config.toml
train_examples = 97500
inner_norm = false
moe_every = 2
slots_per_expert = 2
adamw_lr_other_params = 0.0011
decay_fraction = 0.2
adamw_weight_decay_other_params = 0.05
Rows from block 3, named by matrix and row number. Each number is 500 + 25 x the weight over its row's rms, rounded and kept within 0 to 999. All counts start at 0. Numbers have three digits each. After the name is the row's rms in percent of the matrix's.
# ada: adaLN modulation (shift, scale and gate of each sublayer stacked) (model.blocks.3.ada.weight, 1920x256), inputs 172-255
ada.654 066:521502492505549512493489469558539479474502493509505518553524486512540485512521533461461493500467523504488546472531530496475460513503495523502496482500492513486485494522531544506518510427508502483454571487505453527525474527524491538470515487515496510473
ada.655 086:481478509486453483497542492493540484521535517531507548479489492493484558496474500525469505508514536519549477493480490470480543508508541508518495512465550508491530489507497456536485523499455532483495477527507522500476543520539510445480497564499538480486
ada.656 065:480544537506539514534496507496481481493489510498517519499470499483502465440518473478496518531505496505488486446480528524515484514501439506498484542498489512489501558517482445462477475509493499524470513525534479497504496473516491525531511462526494502520
ada.657 063:523507502500461480565444483460473498529514519493492505511494509515513502459465500470546527519499511536501507495465496496495482497524516507520520521506493507491466514512517456530522493532497553525472524484517490537504519506457536536490510526462481509501
ada.658 088:530483482530515529512503535522496469480482508493461487497521497456496515496515464489474464531499523491465515506505514464531485484528496477531504523487484491482472540547514525513502480492504474528492478496480517485502523522453470504511472490485507445511
ada.659 106:506479478487511493474534515466480489530550504489553473507462448504540531480497499511479543497486506484508466482468502527468474507452489526492476478470586486501500446499535498497480541511545506482505487516462502547474492508564490488478516500494538534504
ada.660 069:493524510500529528431505479492501433478497478497418498503489514498508439496505491482502479470507531529466481478500461516532509526503529486481510517522525538503541488481507513496474521465479534484509515522472501473485488516490521475479486463533520516506
ada.661 061:533493477450504483494506499462452523454477493528476495530491470507481501519470513476483481496494452511492513480523516479520560519476469492503479496512531490502535492469469517467509488519490527526496516508493503517470494468513508516472477448541523493487
ada.662 073:526498516501465508520476496462477486485539531486506499514491490508493474514475507450547573517501480482515550491464506509446463490512473519508521473485527467507519488527506527528473482507444497529487483481519502525495482498465472465516492464472536466475
ada.663 067:549552516487470506494522523495517496497502490516488566503531511527500540490493502486495500454507533541531518483500509498500476436485512493501504557480449533476494494525467509525518513540471521545502495519457497501462481466473531508483468526530550524474
ada.664 070:462505477516500482495536499530506459484516533522520520513481525475493467519484495490511486526505492525514447456516521447543516518514478518520492472497480495507487504506480473445531474476519479511555471462505506539459493510509527493480492494495494502510
ada.665 062:484520490451486489469511541453507486509470458507511529474542505517485512515469512511500495520526492492486527528488485498496455517519496501547504484529495497489518469519510545506492457535531436485518520485533515500484532491433507531517531545511547496489
ada.666 126:491486495492487513494537485507497501497520506475559486499472450555487471463485474479495531463507487489487515484462503498453499505499501514515467487506599452521504514465506500477488532516478513480487472450510513498497492530514494500484476510492518464511
ada.667 067:477470487468464526517477506496508509531459497482502491560477492509462523483514494522507489519494467509468528490507523488508516478489517521511473522484446506535528500529470537459478438515470467459518501503514490515511490473474477514524493517561501541499
ada.668 107:495516549523462520454526489547494479496501520489490518518492485478495501505498536471489454476472485498538469504551517528537511531487501464493516527516456496474506488488550488519528481489514498503495465517524552504510528497543491482500491522497489490473
ada.669 064:456495513512499482509496505547471484455472500532466524518568489486533497506528481469511499474508464490515501487530515500525510467537457467493520473507511523450503521521513528448487482477470519557474505515509492487501536463454478516496527508521477509545
ada.670 060:485495511517437526508510490539544499514528530559519456495449500564458506511501500514501494495475504513523533486521534516529497489475520448473522532512522510490518515509468511500529470549538554475484505491497515502483508488480503539519527507545493528510
ada.671 071:487490457445538487467517482478513500517499475492533516485446504543508476475505524522499508462480535499476536532453525497564457523483538519494490518489482516484508476490516484527503498517478434476467504504481512469500488472487538488521514494514522540454
ada.672 066:485541519480470494530466491547516456493501494582519497499509535486492500507494512467476463528498551475482526497493525493513498515526530481529533519502426497497458482521492501493493487513503518530474526486521467496537478490481470465576469478539495544503
ada.673 062:539486527516505562507519527501512455482443489531492479500526484528475492548478491472500464487473479490510503501511541493487503495499490494493520483489509508507462512454511516508532473488485527524454469488507504544554498479550501459504498511487489496501
ada.674 072:538466459480503486512509517462519509553510468505512507497528492542485532475503508504488521490519488501496476498503526505523522505554450505500537530463436491502462539494500494472515529504521530547542500470506480496509536499496533507509505471484479466512
ada.675 087:517571524501464531471473495547525532536546467516533484521478490500477533521504501496483508501526503518478511539508550519498521535488527505525491530513529520513495491488509530508495508493528478508504491503508507499486499507522525520494499555516530502499
ada.676 060:529482519494457482552522509552532489494470517488477505525520522494539468521498461520481490501437482511446515487532519483484527496437499505535514533430470476498499488484499497472537485480488504479470502500468512475464498476474518469537485484518476534521
ada.677 065:510476461486509507461466524518497487475509453502520509490538450508502512531465525506478484480516518466514525514510468507495526496537545538560532506461455543470521528523473508489508512487505493523486505486455496504493466507487508525571524497549457481484
ada.678 061:497510507496501485530501496482520509496513494519513474523500520493546489501481468530532498463496448493480495474473510507501452534515523518525509498507520499454441543477510524518503513526460493513469490505518493440449497502535531494511531470450498494493
ada.679 064:502514512496487516519505533536488474513521468473476525555541504519525493535484493518517522482508551483488498508509507506488489505488449454533511538503497505517483482461507523510498528503485502480512500516478517504512491529538476484536492501499516477483
ada.680 072:521487483484498514505476487515523503522551483497519490491496536511485528524471482525494497455496493491518491504517521536503489523502516526488496470532536510502466508472450479490496537555491492508496472486532491524508486514484497474517500574469546492513
ada.681 127:509517473515512515504502494513476493492503495478443485472508407466481474500494479502500500482486484480518505483529512453530501494521537488507481485509438478517517554489524497505508459489461512513498506483475515466501502507462495528484550475520497494481
ada.682 064:476478510467498501494503504453481471506483557531508461453468484525467502419490533523502542524475537545479521487534510477543525562505477454475497505480524451486472510521493496497517542503524455494493505517512487529542512524507502502469480494500533472493
ada.683 067:490495507480498508451516534442447579493497522471510540541490539477495534463500489520473544526495470494544490495489521514529565459515499514476496515500460451501556524453481499496497510495504475490482522500518532482488522520505469438469491555478468469524
ada.684 112:495526476513528514479537506437497497524493490486567529528466472458501512530507485501516507518478507495548508497479487513478463529533470536517493497479605440511520467502545510486498544520486498544503467496489462532487513508483452452490490490483506511491
ada.685 060:518473498512488509471492498574498462557503483505538490509463516480524462535466505523489472476496507487471483498478482520547490486499512483491525566503502540525485500488497544540454486501495510505517512509474533512479507460521524535505504465520514530519
ada.686 066:490497484517434493503532483564478497448544480496506522520478498462514532473470498523457472497500498506500523536478494543492506570471508502509495486454492504464500484508492491552468476503510505498500507476474482463546530481543480491481500569515496513516
ada.687 093:530528472483504481520537561484497496531471527543529514486517492496513509480478476487465562465524520523506528530498495460537453475486506527511467472493552485523447526492536495463521500478507501498462518485512485513464457515525517485514503483497505501496
ada.688 066:481451443497449486467502527464461481526516523468494524476471500456506500486519515501478507504521503453476508494482530514520488521462508504443514530516512501525498465453530491520527499498475560531503491537518476522494510507534418503493507532465506542518
ada.689 072:514535500547517483491491535542503516506474540516471458519503467501512485528505492472506482466491501500477522473532502541558437498504538504496504466512515477509499475514496501509438486536474526510472507461516481506511508527515543459510454496485515511490
ada.690 057:511529462515482509496492484506507530553494498519494469550482494500525491505499479429504501493502497435504520479519505547470457511521484529504524493516485513504480542523480522471483537480474482495461535503491527483507508472522542512465474538512500496565
ada.691 081:493487465481487507500523551514505490517496515522505517491468499527482489488529555540474520486497461480477494510502507524532492453506528516515518468547522503452502506478479485446499534497461484493529454497506490512524514484535482492519508519521491489511
ada.692 069:493511552513465521493469502510510499519538482490510510522506499512486497506487551535495484461509528521468558503518485547486436465499449513527552574469514521496472468442495492480472539526502490492497486488448475452539464487495532512526489509499522470475
ada.693 099:531518509502519517471509513516497478515488491464514547531496483518525526495554502486475450511495480451542467481515525487510527494515473477476483482501439504486507507483525497488498447451452496458479484484425490468501504507520506525483504498526506560520
ada.694 100:506502463469484511509534538512500478490461486482484514520510474489499517485456535476498477554473478458468544484499484490525489521488493490496461473498463508518488511518469507510487486497504506464479507487490473490504508504494557539529519511495487484487
ada.695 068:503519498458475481475556532450434514512542526503517470522483483505511535483516496490518565514490507491461460525473505496490490520474502524513492543503555497494502519509508471498485523489528486487504497493528476502462521529500469506477486548497530489459
ada.696 062:485522505523473526455521466567446525549489487482486498504545516541550478495521489514475482494524489502503514495504507496542546531509497482551461493527487535518511490536523506482490498486447523533501503538467508487524524563464495456583505482511529502502
ada.697 063:515513468500579511492486546492486514505468520512511518522469466453524523533508491484491500516499511485493521534549505484497470525471494472479496527504493478443504451496499505484533505511543465496511477512532493539472492514532540506513506497504519480569
ada.698 066:510454509493473502512492469548515469488481501483496494547459496498467521529504505483558465537516529502533496448463521504501533497540499518499483527504508492471515492508488513439495480498537487490474472524469516494527544471549517512540493493485485494485
ada.699 066:502462508519450454502520478438474493559524514480512519513542456523560493542511499506495487523454532471493498515471480485470513488522495556468495460492518514413445500487448512483527484522528485527488510531478466471499452548521504547495523488561481474516
ada.700 054:466485499517494539499461458537491517525490505516464492516453473519479529528453488528511518499524503485476497498475532505526518481500479533519524467466456519487509518490511565490510467488521507488543506486457517463470492480477494437550468495548500501501
ada.701 076:478510507495540482527493493479514477481474506520508420485534492512521510548457505481467487508485503504493535485538530525514487520502532547513494486480513528532453505495489503508536460452487540524478511478533529500457494535495470545515480507502497493525
ada.702 102:489526507521514513508539506469505515481523497499478475487500488541466483501502474489522573534504472500502538489538504481493514514487522520508518497488473513520523513500510511463511513549494498493510511537508510534491525454436547517460537501532518500491
ada.703 060:499510514528500504546477522458485461510532486479549515489482502481540516535497468510491519489481473502456493524521508530481477473520463489516508468491524523487498457509505484496504504532552472519483519537494543523458524485492533490503506468477514541475
ada.704 064:523555472496511516529490508490552463487496481485487485474491553516523505507515506497530512493533449499483465467449479481505464491513480542506504503470485511531503509544491467493527485472533528449566475500509551525480516523485480482429506535538519524530
ada.705 073:498528504446481486492492511494523499525477488475506491448502501481503515509529510530495559481485489500514503514467528512489499488500507458500503501453474509499507475502520479454496495513536531524493554533465517481493545520510474501479483466503461467463
ada.706 105:476482529539503478507512489528463530526480442519496507486523504492497422499546482502493451460461497486463452510527499530507493503529497490476465507490438516462511487485507499504529473495504558515512496488520512491489503480477510498532501492512493496500
ada.707 073:472504539494497540444516484497509495531479517448516509514491528558467483500537527510520531528518509506488487500515498459509471520483461494503532533518501500561501477495457442473526484525483495498502481522550482459481471494541502505467493486510507489479
ada.708 059:470486466510470519548480513536498493494524517490460462507492503506512489541481518497490454484456509514498513524466464470456527541519523461508480513496498495530519513547528524531527494489514461512526504457469475542517512520505520522508463483464468472491
ada.709 055:520496497488520480500467465481496521471513495485539487507507527503516511536485463500494499495521509508503466503549507536531508489488482518486509463525527517511521464497527497504494515503503519468503500494547498543504497529557480515528522604492549503491
ada.710 053:526516466500534466498524524536477479510467470514505496489484447491512461500501514478514497472492491499480473524518508509522488456578472441507512512495419498535508498521505536483499469446493537467464529471487501513492485490442489480484511454487542535491
ada.711 071:461459489516521485499497524536498485476501516493407495512503494516517498520498497492467491486491520540482520508490516490532522483505508446530530502490421536500490495508477505485515487474503489520462496475489523518487530460487498521477512453485443508492
ada.712 075:536491482514481523507502517565502489490488512440435500485564528513522493543507513518478436494503479478510493492537499507505524511532518495514501508509431503491455554455490483505498472478498484512523504492490505504511537488477553487516493459489508496519
ada.713 069:480494458477509487496464512443507543473536489503521476532479445495471447516505482452520547480520506547516488529481444557558518520485478516486477463495503494537505548513515498508502491487519487492469499500522469508479474517487508497491523525524504511457
ada.714 069:503541515531464501504497518462503479513474521517513547451515476497473549504492495520510505493486484538522487513557481477450573484463491507467497506504532488510517509523513543473424534460511503498483497499509508521518476518501494501501507486523512474486
ada.715 058:501499519512487462524438517536463483509485476508524500514501484486501510523535506496497488531529534519511477506522536456527516501538515457497481496529405519478503522527548524464522479479488492467522479530511542495495506498488530509486492471511504527492
ada.716 073:536515500532535507529482469470495497506450499489507537524499515491540485417511485505501500489503501456525523477532480506518561522517520477489562505475497522524536518493491493516471463484534537515471522501522495483485505475501439524490513492505447508518
ada.717 059:505491541480466530497434471553523533487480506472497489541535466504485499529483560483464475490509470477541492515490523495475532499487492490470532454488486515478529487466492512499523552493506537483491487526515522487517483521500508465502493487527533519507
ada.718 067:522479470518499495535520492459523508523499493513518495490476532502493494549497476490495484493507463500474489533427507507474517493514493495500534511483507516529486509490460480536502493492436527529503484543532496507473488516510505498453511499498502467529
ada.719 095:498499509460468496468476508444488468511502504531564502517459489474516516474495524496496525538514488512489504461470486521465471489506532551482481510494509521533499501513504500500516526540486479488497529469557512525497501513447485502479502528471478525473
ada.720 064:502472470510478512521522473530445481537518498469498517504472509518497491480476500531491499502523492519500512507515488532517510493483505509533471487512466532487514491495526545568501456512461532510509491485483519476508507501464458519503486521477519524466
ada.721 062:504531502505479534511537501560538486528508492516500537504539515471488501513450509518523488466534510500485465506458536532462460448504483500513522500503497469515533499454497473484513532466506485502545490495430527511480483499537520482496472475507522464523
ada.722 068:510488501518476460499470487486493482543498533489510530508533468542495501559544463529485504475510512498529503505447512514475496423482491464482508446541517462479472472486455470534506470505493492472504481516504488464545539513525510472497471474479479509501
ada.723 066:508522514489478499456470489521499508469457502482481511570498488523493509504513518519496474483460493455511559465483493552534522496518509506494514507497460513558527505497484524532495487470498437473513518499485531505530470489501477537497553495509491492545
ada.724 060:516492510520515442467498507489514449499512533492531509514445540509531498513472408476491482477491525527510498516505535502496511508474513499519466503484545492501517474522474483495514494467479512511486492496466537506473460482519461496461488507527532505511
ada.725 063:513492485515532515507527513489479486475497469506465518533510467449513499547529499502499514511445515538477524557503513524513478474518529488473467493501501474477498534502509514473469531497487515496494491468535462551480469514524501511567531496500516490487
ada.726 070:523514473464527483533534509453532483539528484470527527488509517495522529476525542515488510488514457551476489496482506487477525480502526516453480541496504496502474489507475494519482486489473489487530492477527517493497546548501505491486497497540539493495
ada.727 088:519544507515499519546454507544506470462535499522487529497525515519491502460508524518506497483484490512476524507499491480506496501509515473482459531499475464510513507510492499496507471400498485485498510486420468510530463502519496489508507497495457499481